A small image embedding model, trained from scratch.
Data: trained on rendered dice on a table, 145000 training examples.
Rows from block 5 of a small image embedding model, named by matrix and row number. Rows with one number belong to one channel. Each number is 500 + 50 x the weight over its row's rms, rounded and kept within 0 to 999. All counts start at 0. Numbers have three digits each.
After each channel's rows are labels from the 100 images, of 14976, where the channel reaches its highest value: "lies over" is the class under the peak. Only what is clearly more common there than usual is listed. The data: rendered dice on a table.
# convs0: expand pointwise conv (model.blocks.5.convs.0.weight, 256x64x1x1), inputs 0-63
# convs1: depthwise 3x3 conv (model.blocks.5.convs.1.weight, 256x1x3x3, trained with AdamW), a 3x3 kernel
# convs2: project pointwise conv (model.blocks.5.convs.2.weight, 64x256x1x1, transposed), outputs 0-63

convs0.140:525492581495443555496466542469374446540437466561474605479496553458472503499565559516472490479418523619520441491436486559461466508535436455555550534490397523463498537589465528475425420511510484
convs1.140:456416466457493460438454447
convs2.140:504519597447528585512442532507425469493562383472524520453550526424456435400519465473430432469450515524460538460443603583539535562438431490476431506501510495500490406495453480517455475525558464
lies over: die with six on top

convs0.207:457370573586450509435544478544473531482545464521556534511441538423536540467501481629532468515454477516525463421550508469522489478513414528489558431441449542528587562588468452445532492437506535
convs1.207:439441538563437549556504485
convs2.207:485490453480436540415534550508544566487540571529560493520471498457484595575550540520469492625406489585579389540510462488525430493523407489459449481512477533489453494461525476569554424439489543
lies over: die with two on top; die with three on top

convs0.100:508410559496480539548527485624565506545464532505572462518446489504468591430500442481492541627442475387482534439506488472530470436505480477489522449525472575516465417521585482455490512593462568
convs1.100:456423462472453412486535530
convs2.100:577463576514589506517503505532453533481537480566503473608508412569428481495529466600503495538509496541488486566521413456520534433471573554491481529477474539604519578562539434472607464560441526
lies over: die with one on top

convs0.56:509448471540543482573460582515472524442461526534570498558523554539507435456539497493519433592509470459525526447428481500430433485521371456478464544492587518399510545484438447586512401549436477
convs1.56:530532551504395551504555536
convs2.56:432500500479473476493546472427552531518468610550569499435408362551471526549464479549515518485509540571514467537463469494435498479660469457486473451510495517532520597426513516496502594473492553
lies over: die with two on top; die with three on top

convs0.32:533496539595565461503433449473447427537480575477494513445557456559461471396511419457435590556500444418432493485437507500517501519448394505528553489511522439447462413508572470537482440513551550
convs1.32:531524439564474430481428456
convs2.32:578477543432514522498434482540520444472580544470471525575528515444508499519511568417541502495486492443453508464520465530560517486489538405464566497470515365329487483411528417469539446468505476
lies over: die with one on top

convs0.186:488467582522414500521457568481462518457482520441524483460522521451484506519582530547436623465510523543480580463497521394502481449513493477497441502477582622585562550550450413507486530444437578
convs1.186:541552527455430545518413479
convs2.186:469542478502507559457610441498574512501434584511578431503459539467419477407491527535471420530543476478543500540474376409543544460524486485464504433569497495466448594489539526481509488397443525
lies over: die with two on top

convs0.235:538483527542418520456480514510509500430496548467564644474523500498478471539516526490531545461461524543443512432538356447495550597424476490491412581514529525508592433592476456517446485460503557
convs1.235:572469400522474481476526561
convs2.235:503458371554521469431456551589473495501556469564507377516559498435562459507570476455496513532568453558497457528413469455467453500559469450566556478541518464530524495514501546551391484538446576
lies over: die with two on top

convs0.158:555423458539459455547436541509639502410459504556544491500576476474506491481504466616456499566478549477482562463550520540435462430486573531470470423496460539384447552493556473487492543437488555
convs1.158:444374474488526479530499526
convs2.158:590497607484562372590518444551506486468507500522509506519448488534424511529513518522583597510501442523529519461513531558539472434597598579550522448528542480430555524517530537570466535559459488
lies over: die with one on top

convs0.26:568520507435388475449464462595564439491508546497499500515489515519461414497569450491380480552383548523459473488515495536553515549450533584423438519569494527530456503521569511425409513522453524
convs1.26:485446494457443470533574582
convs2.26:580428498561542519480408554505540525573533479534534464516572457491503510573552493558608444517535490501576485548480463439604495461549546459587471445483542558567523616522466519581528467434486503
lies over: die with three on top

convs0.121:452559455500454595478535479542554532546431406461482482425539488422423461488471568430439460472476444624518490530448527549534479435538539587499516577498424496515539435468472514468452478596516550
convs1.121:531487446468420542479519592
convs2.121:513503426587512484460496449550583530539505494464549393559556473574521552472574521541454501623504452519498551556526448466557559460447576500529456510483480499532491499486514534402630457499546583
lies over: die with three on top

convs0.208:609489556462509444490502501495546525536462473577517616475530516576469432519459400511471449513450442438527412444500461514456545536468455464483482510536460537377458491465547618508446413449517517
convs1.208:554520465525426450529415465
convs2.208:540509444533481468571475565532542396472559498483526616568539511459575434535520562438547494442484534431485588472568491436568541478474612477602527535412502424501538481482543523545510517494492478
lies over: die with three on top

convs0.155:492463475585563536374433540496609521549458513510507491483531489358546497510490541473486456506407507591554527560478478480551522459532523503518505557532532447508501592546426617507523476578520517
convs1.155:534424555456441559459476537
convs2.155:498464507477472439424408534435462554481472450577486460617518518550486527505559575514475465619455509565489462580530545440547509493562542461475431549461496496601421529527587500497534438477528562
lies over: die with three on top

convs0.36:585551607467516460474510423476533542560455490528614502414487435487550520509493444534540601500507457497361438496505531467523505512540434462445545577558526431476558543467563481574527468500530529
convs1.36:563499427445523490403485493
convs2.36:445440460421484605541552512440518561541590512525486521585612518521510537639519489501562489600557440475554513478512513469472481486517533485625513517462525451481547564460503469501522497488596503
lies over: die with one on top

convs0.44:553474540562605421593449490478461472521473516522453434453573435567472468374515485464436489563542369472437491436452516492468490517501420476551525454532546420453495490532550507468509470464550546
convs1.44:524535450564498451435433446
convs2.44:601455549444502494509491472524553441453551548443472486559533472520539474494495532428520523504508470447482516474530484525552521487497545436542545501447498355299495482400545441460553469507509453
lies over: die with one on top

convs0.68:523467481547636434434496436482472492484490583469520494474553443532432459525455526451473604509488475509603526572538470551530493536505494482501475435529499497591502490519556528368497633467558516
convs1.68:449485581490416537565490482
convs2.68:516437500446507489491481524419495539610470565585403483574529541405535454502528534561561472470510522528544406542565538475578467446531587530554520451474613527453583492426506478508537498496508542
lies over: die with four on top

convs0.255:430387485552482421506488564548589445479552503485466480461508512534572422518520489520520487492487497551435559476541563495510534541428441504428518400480499538490467566561475565456420574384413504
convs1.255:419463436444517524519554556
convs2.255:541493556493428420535436517617619483432482548544558617563421485460464440559506551539507500514451488460514497515564454496569507480440548559484441601448577504508495482541501542563522533521476483
lies over: die with two on top

convs0.238:514474469556495478481407568467594486583520451466510548442476563422486547548479593468477501538407494597470561503500521484480565431588562511506533489529429499553538556550421586582466478544537507
convs1.238:500479636468465508471495516
convs2.238:458468507448435607479390490549471561505495509585517536555568551486507540554536522511519413597527502553541372518558484407545464451586515487452496491485441593484447560498521489520532452494460529
lies over: die with three on top

convs0.12:469491426464603499543350487472466502496484478456449465592476551516445404424524507479499421548519561516572526578438506560527503542507522514402554455516461514486409560462431481497520551543487541
convs1.12:418440530533455530420484524
convs2.12:445487508479556416467503558451456450514454492569390397455584465537538506538539465532526473487594532451555459553507551457496483557522550575529526491429563482588574455577497513572497516578502570
lies over: die with three on top

convs0.15:490566574467428561515524485483495512554530420417599505472529423435579444431504421452516521587544611486532421544526554539417455555479482562538512527485555489460500547504449508450510488455571463
convs1.15:534462444533525432406531526
convs2.15:527492468458514563535557489558480478487508529526459458661506530472474472592655482443518436482460553445591510589541536471545566419525517498562492517491517473461489543479511496552585495459433538
lies over: die with five on top

convs0.221:478474427467586477484446472498440494499465538467435496529466505400473441441576600517575415489478496529479516552470546607489478470518449469520528566497451448471393556453368528528535500513535423
convs1.221:416545507474515503454444416
convs2.221:603510521473590457511365522472476464501639458526429460392506542504548463566444493481504529467567423461433522447453512522482504499493508443455616546576472452458493505457560488483500505512523511
lies over: die with three on top

convs0.19:490435570531491435540491546485553392501561477523487475481562513519537570477529436560363497493508488503487478491541525471540473453478396516527463435514585610502532568545515528538364548447471543
convs1.19:623523461529501481467452471
convs2.19:403558530522476485490488506414506492554443523525526460555513512530480517434532469463502421537568407490521482540389482474395465445599489433466555517390426524462536528542476531524590418554484526
lies over: die with three on top; die with two on top

convs0.153:479491549493511511417552523462517548528566496423474606481545526378567479547492507464527563543516482512420427634447536465452580443529536531446524523426541415577476519477490436481504467565496501
convs1.153:404391476475510490493505496
convs2.153:571492545519472437484556531481519552571489551430479493429390494471535506506433458506543452519436525554565373478463403481559520474527594474496461454481507493487545466407399444502542398479497513
lies over: die with five on top; die with three on top

convs0.110:496503463541426462468420531450491522500489461548422497477447469460586466522565427462505493468563401515491462534550583493350468476488447568512510473520420443493503514566505475608531389539507467
convs1.110:444506527486499607523538570
convs2.110:383593488458434549475503497450500536475476488495595487529474405534492514566540465520529579501469620507513481556531479487485516476520506500509395465471491543505492589444539504442533531496322485
lies over: die with six on top

convs0.163:496484487428545497541445512495472512456412613539436549514439529470443409509511590509555511483542476564526511518488486584596467401519552439480504521528445435527482465535406585453494525428540417
convs1.163:463554463453528543434441435
convs2.163:558494501368503423510417579485486594472406487523503468511428508610487484433521566556549585531591493440477478529525514502495427486582528496432567487558513517455505605460499486468489467485504478
lies over: die with four on top

convs0.203:576460531454476497454461469562548510509450594424493470526612425398506547515513553478545436519516535562562493453451526520503391500538565545497503516575450472408502460419540586524499455545561530
convs1.203:427453452425503507438529546
convs2.203:518478470588484458440579499447483572489558437471576387533542542553471487452535489611474513461500522474477586579570430483516527458508631512548509516503506438496477441543481476404552458494528441
lies over: die with one on top

convs0.66:501511448575488460450483499513515479475577512448548444455445492470518471600514541471444588495392476526479637495603491447494519490471417482509560464448494481514452570593507505444416516443438567
convs1.66:512417439493454505576530554
convs2.66:551449506438400380492413571559541490528485564559551558471435503376529445520515511523421506511468504525533477529511494482510444507471538495500467557506592445506534503501580623555413511479464527
lies over: die with two on top

convs0.9:581480507495442514492533522497542498472455593545520479478596454489470587505451481511463478581532436459465464433387475514520430562530482487510551563550525586529460412392514541508401551482582538
convs1.9:434453423484567443490535526
convs2.9:461427506511585525432581452450504530482497460493487362552506512517461486467485498536530561459525489446554505474554494466529465370539501428569552580555489476524476488562544396478610518463513579
lies over: die with one on top

convs0.184:497509494495458488608492518499460513561446402565438525511442541555424459456550529598536505490530557466401444403483507567460560524470506497584436528567587468456508503522506432405440484528522540
convs1.184:457549458505541421535465422
convs2.184:538453520521579515515551589496467587457481546613490467474474586640569525542460571485441482509502442533439575455527510511490499514475520544541657490484495520481468549497455553492471503536584497
lies over: die with four on top

convs0.13:485460563528491585494591560513486505563462564499486529528469473541533532481495520566583468503554428586514470535496547492402575548518524441574591527483418547500500486363424598468495524501461472
convs1.13:607523554441462463503533491
convs2.13:523458445505509487526376476531483404555545481387500523487576546479595503474547525443601526500439509495421525526571565479521512447575598573521540488552506480497498493465592564482475581528488518
lies over: die with four on top

convs0.124:454466524472520511536515492463468529533447411536546493493492477615469448497504466473620557557529556423502520412595471619532559535461519530545464488505558536432595520498476490459380527455519463
convs1.124:465466464508474516367509501
convs2.124:465534485538415504478525522522536481481491504631596568465512537572489471582525386604594534542518464507452499534510423492527523478381540488542473492519504523535545539515565590556571554517508526
lies over: die with four on top

convs0.210:429511517469450421566429532504566512576446432560549620475493511562506495574448474490516468528589446465416526531444485480445539535482457547511495514560522436594618504553473455542453475459507551
convs1.210:562525407445498462546473455
convs2.210:525474455532571549494428432499509472573418556525489466538600445508510523549480517499542491561559404521459504557520442396487501436580444512529553510454570449537458633522534555426466463453476514
lies over: die with four on top

convs0.127:519497578512505552444513499551431485483558490500524613534607497485457450468520465575554561611565539478467460537504502547497453537491425495468512611550515517511475603421462541428493430504579450
convs1.127:497474435552486541456417565
convs2.127:394465552494449565457477498534400449451421492480563509551617393450520506582550536485564519573525527499467469508493489454503401560513449544530461526450499471549461490581478532568516499597521474
lies over: die with three on top

convs0.73:479585564518454560518506473530424567546514423522600493520543466405503505525540467618482479509496571586521478528545530482467468539519471525580497553476512462472474527482517421401516397583600512
convs1.73:565522442460539526414447521
convs2.73:491462449476488604540506538590476543545505483498495542591618476445553553563539522470508457555491508478625478565500479498616499423528464465624500546439468483529507523430515495530523439502427503
lies over: die with three on top

convs0.174:521502524535560526483510487539543524505498632572538542445395495528582599557457566527504563523508582571502554475562460476473465514460532515460475504590533547480550447406578457586522565483477462
convs1.174:456484481458465534464388544
convs2.174:516495559467552526513564570496463603454422531639495543430453549606483507525505433583459496496532553546549570547530541572444479517578487455522543482510504493493555446495496429481547602457535503
lies over: die with two on top; die with three on top

convs0.160:483540560416560471503507480471504497513475528580475495571562513525504549474428523664545542572491509449397534447439475519530594499575473428469520512573390455499507509469500510534499520456533408
convs1.160:419512542466497481543506397
convs2.160:532448465506564520451500531383429512476504539617505425474578483532457536453509522510441493600524435602422498457442415464459484561422538491458527452555496530503494471464556542580431455511476465
lies over: die with two on top

convs0.171:496517458524515549536635540597471533455519505511513433548434536446480464432492451448476489495470550515583417388595466451497520461449410470514474538500507581481521529564597459530466520526422528
convs1.171:458489478434546488427419460
convs2.171:530494466508467514448626399582471477536476426454497440525501506600538460575603417523517520513519524486392478509560454562545611470497539528536528445545490543563541451516533530464484557513559483
lies over: die with two on top

convs0.197:574553515507497449594500541516503445453546464571520485512525513533516593484568446579520466582601482546514399502502537608529465570510423493523502466526575588538443500446518520489431437450572476
convs1.197:417411496447522527508532450
convs2.197:484460473529589561439527461449466483499541527613438389581521537541477500385509470561454536518417573554487479573585498508495519489419527542509517435564505560481512521518602503540449561476529494
lies over: die with five on top

convs0.217:548514541414543481460500450409447410563504507473485517449587493540480551471514445494543439483576481408542527520474476527480511614551456442539605505506533482474530494417400481448537410523441447
convs1.217:537482478543489530408405500
convs2.217:531479493504479466559429495487462398445535497449481596488576379493468560468502504510580452443543541472516512518438487483481457525482534490458453491435532374357496507499496449552549402566494478
lies over: die with one on top

convs0.70:503456469529563462624514496484531487483477491478472415567488437481487429524510553491391475498497577428556511506454441462463456498479447442529458534449515430522510495465486420436524520437364624
convs1.70:499512509413516525488391457
convs2.70:483486465502415520542496412505528544526402423486488464540395538529514473412508450549552486464509647527470489558539523432433557452465483493429549451534476541495528479558523406550522516392486524
lies over: die with one on top

convs0.249:562506439442505424559472446574411521496479458476460600509513573586401425470449430458527465488478524513477439470449500443542534533469534486485432580579514520565418454489521512534437427487510422
convs1.249:536563545539486431494415462
convs2.249:568503431497459499580487573572616447514515554474517556522533443448530474497544525532474404451477505385642512510525417472545555480526541440492483506465530467523543519479456503510431517442423579
lies over: die with five on top

convs0.181:532491428552474571500468508462475570455488505461641402524454584470438511506456502461461474586475436581526525555473516476410489456503420447397498524476480516574507592499502493560550434480455494
convs1.181:508557520547430568519542570
convs2.181:460516466516467475400475438474533590530479583574555488473491404531514548554498518532503508578507510580523447561513412482486460458612536459540404418438491551522482597412489524441514535522473511
lies over: die with two on top; die with three on top

convs0.99:412539408529463456528571474538534564563467502584579562421507562520518409439526533542569546517533437399434525535520517474473546501514449544563478533524448421475514559539565507419548502453453518
convs1.99:463508506503517405546470407
convs2.99:481471512545466481466518530456428547498437467545500461456489583538524507476558578463536475517369478483450594481575488461467522511521518530577545589512455510486421680547487520449509502470545565
lies over: die with four on top

convs0.52:528529501456370588530533489512454429421522422545522432538489551409455507448512448530466483515472555514541530495448444482562450547452414453524394515434464469519462467486517593503549520565410525
convs1.52:493480516404501442473454420
convs2.52:459595555428512550490496502418479527485536461399552496516489504493494466471527394502403500443451512479429549479407557475504613426423471557483439425519489507458488498508462489407508591533523438
lies over: die with five on top

convs0.47:439470521513497488468505447483457561565523427446512482436594468440500502547459516468448406485539466503537360575510514510536529464512525527506463361490513440490451465493539379439567439566486470
convs1.47:500486426424552472427463529
convs2.47:444474506413453438462568517556456532509512571484413484452507485379544621524487488556543469521501495563518456496564453518540586527499496468548473519413473519523431486468475464594487398594554485
lies over: die with three on top; die with five on top

convs0.204:477500433380495506454539520507548488537421540531409452537512492515533498502502611470571506469548535483508496470459441459558437416523595481536454569541555524429501430382475595430512544521523500
convs1.204:462412418471498512436493538
convs2.204:532440497457544555459546480442556501531524471526407504480576548553450512473494434566527475462580439391483502572503534579507517451542644613498538564486413503504475498521505474442573480455519480
lies over: die with one on top

convs0.172:496493518458570503381513565421470508591479503436479454463581549547532518503494483463530532504499555552484504629558517538516490461491572578385474500572565563508456429380499516538455480523516498
convs1.172:549468458436438479484492593
convs2.172:446466471537487580498453611527615558526409557456549449537464479550551560381490432595463470488510457446475540482491484531454559401485485550452473552433460552519525512577440485473490495492502522
lies over: die with five on top

convs0.180:581523458499504372575432482493507499447539528520477454511561434546478519455463378480418451551488499459444418508484559497525529608501376517453525553508548468538541541450520524536446469439436499
convs1.180:430435446515535423553499486
convs2.180:605461512390543439467481480487430484455444392541538405486502554556500482448545480543537471489473530439447549483524469427546484459455546550515607579584493524494475522498567439448494565445532558
lies over: die with one on top

convs0.133:498516473447481559509516408496498531440423537493422503537489434500408500480528471531472478511478500490538653539542550502501514493437605494442465517550434562449420452518505631436442547568505457
convs1.133:480392455459521526489530568
convs2.133:505446562582543475504476507430520462439482495507422487556567473460540530534574499500549463484543452505530587554463525514579521409603601523534529563405443464567519526643492522533529520485522506
lies over: die with three on top

convs0.154:503485474512530585452443506545450456500521514439399470466563489514425505497479558492548589534496386544553511604537529558535473411473425379499555554492467449487489540484400512471577517466467513
convs1.154:463536495492534495437418411
convs2.154:568524528460572427626484543458442530479485410510459484459491525526408476542423540504551470429557457482429492482458471499567520552556418426415525560497450451405465515454527423516538461496458517
lies over: die with one on top

convs0.67:439424554507559532513421499526449535514450510492567490476541606357556533528527550419439525609435449574462567535536491480430498462512514523585499475485564488463481543539447537501450481485540433
convs1.67:540529522476434565401477512
convs2.67:473499420535537618429479538516495551461420492511508380561586464607487544483496515491475415599544457564456430522510467494487502507547506418519546479509404510496450574428566511504519460512469536
lies over: die with six on top; die with three on top

convs0.189:584546544552361490527437483458470486506543457567519459469512478394504486547544508487468483544485418521483527451497548529506475516530424451541491429472511460367473488478538388580537430583520542
convs1.189:501418464526452462573533439
convs2.189:560472543441504511522467552480400536535533436482561456517519603415496467417520574502501408574409513465429463558442509412472484494493508470412478569486456481557436457523475504580581465479543521
lies over: die with three on top

convs0.69:436481502426583433497491479512481557522502509405487444556602531498451434478505482513511414451447603477470486506497509504573624477554499641513490592531450500536521448431501482561481477476556506
convs1.69:444497562524554486468435419
convs2.69:523417433442457509542453526519499445549555588538468550537520535550560471491492587488480389516526490493562435487548518435521488459583430441529501488570522529598493463535510415616502433515457574
lies over: die with five on top

convs0.183:469460441530503433449457523505587488500489547472539498436477492462389491591473575460518530531396464531480607551546466445442511550487449446530567478484512505471395488548461545433382521427499526
convs1.183:445420457549490459559556521
convs2.183:547429513484392361560508572510523476509514588539508624456414514406560442515516524520452510448488530480545502534551445501464527479519567505548474514510558454506580511527562582485449563443508512
lies over: die with two on top

convs0.14:511465471547518483478424517544522449490458419527564467509479556540466562453545481598464546541525516578541457517582526589573470442448470542510549383577591560517490554487556483470437600477544481
convs1.14:645524497507519510482505497
convs2.14:420579525479461499500520473454499523567425492495551463447426544513458493453446553461478421471484507435536448551457429467461513475522536392454402573404436512491551508484466534468626449547435529
lies over: die with one on top

convs0.250:548528518460560548541465490583399448404501460563647540471495510476451528581528465526507455561478491416472564505475527527507472593502532449517473550501632515544512528387472465467518514513487489
convs1.250:526547544458414459499465425
convs2.250:550555526494427564558491536497588438477475501471590525477539504493453460498504521490444413504536557441688511515479498473495546515527484429426397506448471497503509604442477472528487536495417549
lies over: die with three on top

convs0.173:503609469489509428572587501519545481483516489565551538494389481555545546496495493547507549446600528597351512483483511431506535398480503439491457500553474437535510468471504426512563542540480489
convs1.173:581453527525521505438440433
convs2.173:459417482601476533478479495571436550541537486489524536598573541431478549634554498460520542534439447441536514453493559486525560464495453546582507454475442418419487539471533505447502466569479571
lies over: die with six on top

convs0.169:519607503471504480482422549572536560503484506566484518479489525505490502487487597528523616500553491475410591451462520525560517459582520487494454495601456435467546568466423504562521514415602437
convs1.169:472490516417525454533561416
convs2.169:430473459538519580460477528405537534426513516598478464493541444473426606549504496424500516584495455625469508517446406409453431538480460444484469468565484503528491527451524542547444464459526478
lies over: die with two on top; die with three on top

convs0.21:499500464472478525492672484486528476456462520464494523571474583445486491460483476495444501446436601592555443434509469430489555529400400494547444539469522544547529505536578481520506485544412513
convs1.21:461502476420517455431437447
convs2.21:509483531509496579466651342562460528508479450430478455493428489532490442535496421484519501446469565457484475477551548530532619490524473548530478489552440503557552467549515463430477562536552481
lies over: die with five on top

convs0.78:591501513489533459481444450519494470532447537549435506449459617511461601425510535421345496552508499481436445469438423421485559434547483448466498498486497435474538482499525516561491544553538553
convs1.78:418509506530513540474434410
convs2.78:564559533523506512542483532504513484511381515537541446459503436431437496536395460509455532512538455507499444488483512473381494477501377464433518473497387533493495439462518369507571487511444574
lies over: die with one on top

convs0.84:498469440445589509549482484467522508504438472377393514469571515606416469501487500493566430486403495541519490559454473488604465517480492437471450567487453496472455447496423559526585531497437507
convs1.84:490455427448441418460485519
convs2.84:452582548455540511553493489481472503443507428394545540509502464517435460486525448393547493431461602533421458523418554543528599552435476515458454505417538499524403461514480562484520495568544468
lies over: die with three on top

convs0.60:550468550578528467577476498585508462545457512535489559449514500393390475498508556553472612428510527551519483566444478545521503589556435462538440498576443524578469497498514527502403479510544434
convs1.60:551447591488447511520465564
convs2.60:492498499543437494550412551554478510512407506529522457524513450396547451515586564566524563468582536571523418509499519439475478391551518571612504491439486541512570581555535513502456500465453514
lies over: die with five on top; die with four on top

convs0.244:463515512525647473517467479473358548468515539574483516531524488510526422469480468508506407536506534433525542521365476528403490510546492485504466556507454465394489510453523523621493460503512460
convs1.244:473524572530457500555458409
convs2.244:512506420482496546531490493482459477471455580585490450538506555460551475530554544518427353562503468631485454474487485497419444534573555450514502499457495467571397562507490563576547480531499550
lies over: die with three on top; die with two on top

convs0.104:498487478478494419592484514546475610429490531492543564419459500527533505528538460535546546429478441519445562492551503434483571569472538518448536458472543583385495471631512477509472471389506490
convs1.104:458504603452492572461498467
convs2.104:509502455594491624458508500441560553486525481503523457594540524447488472541452626428474471566427442459530415473480457425536479466458467441501446477490397582452468501449490508484517429455461524
lies over: die with four on top; die with two on top

convs0.216:477518526516516468449579544501601512484468494479465445361598400527375540528449482527581492473546467506572529568470513522478430485540508410560544514485506471495507470427509470441425540480571504
convs1.216:521483642502483487533513499
convs2.216:455443513438514455551438436472415481594428515545522491485443507446569561464566534533601463473490515550450372565540447431521527503585514492514506414436514507454513519389562465498505509503458512
lies over: die with one on top

convs0.96:522556549466463507594567505479446507516493515594497487518506488407490393491662495548516501482504458492499560495547478437404375551489457517506409505524461430420490499452532566550494466482500493
convs1.96:539482435515496477439500391
convs2.96:511477538375537564457521474532554493537600457441476572541533501497543517507544496522554527498512479442457574473487585505518481387527528496494532431510451377409457535402467423439558543530517497
lies over: die with three on top

convs0.230:469538453516505463639495456465418509449559490573514522434507520519485520546471479480486436625513442503405507479510540608469498576561478523529509521555493444471497554375518451597536539556499512
convs1.230:503480551490418463556484411
convs2.230:508542456416442592594555584413482503536470437607492473510552577500519537498567531493491402539468489538460542409442561458431492564464535456511528528460477563506527450468460544500531530512578569
lies over: die with three on top

convs0.105:487506443463572450428478434502619506523469501381507492500481509543470455587464528524487424568448585594565507570469533482535522467527553467501518548535465551516455496484403593475385527497527490
convs1.105:479443602470473529521529432
convs2.105:466434516427470519494413506538447491532517553619431485564529576451546475516557574504503357497549497490449358526576545455526507519564531492494479500468553572494469535550534510557535461503457545
lies over: die with three on top

convs0.117:476514566588527451527489477485587450501487430522536610444435565593465456476482529551503545458523503442484556473436525500415559525516496535551585547585424441423476463549455482417444471477447474
convs1.117:542515539516484477519491633
convs2.117:526563469540420517471587454610579576530477493519525520469500461451521522544548452555573494443533457497570423550549427486598539421559525541605441497492520511471575556483512464504517519414549468
lies over: die with four on top

convs0.97:415436464477403517583514516515546534538571498567537536480547481505482484537503430486500538585536511450505525440549400508609536423419446527493471395482558469542556508505560542448472489415432537
convs1.97:485481375466486520454453515
convs2.97:483411392489381435539552506513571459530456543532525579485435528520502391518546448580548487487527523548425536493524480491539520495422523595507413544576513470557571565480541544506534487468525538
lies over: die with four on top

convs0.143:525529562554512513467498458575520528523543426466510642463639519478451399503497398536464471551524531457454478523556516549426562424512486528487470515493434491439482565526499580513512496515605525
convs1.143:525502488475531400411546502
convs2.143:458561499521542545499541564510454481415496493567511483628501556400496536542622403505407462503474513532495562605487534509497522494516568459527541524487493512481490503470432465549526388521459404
lies over: die with three on top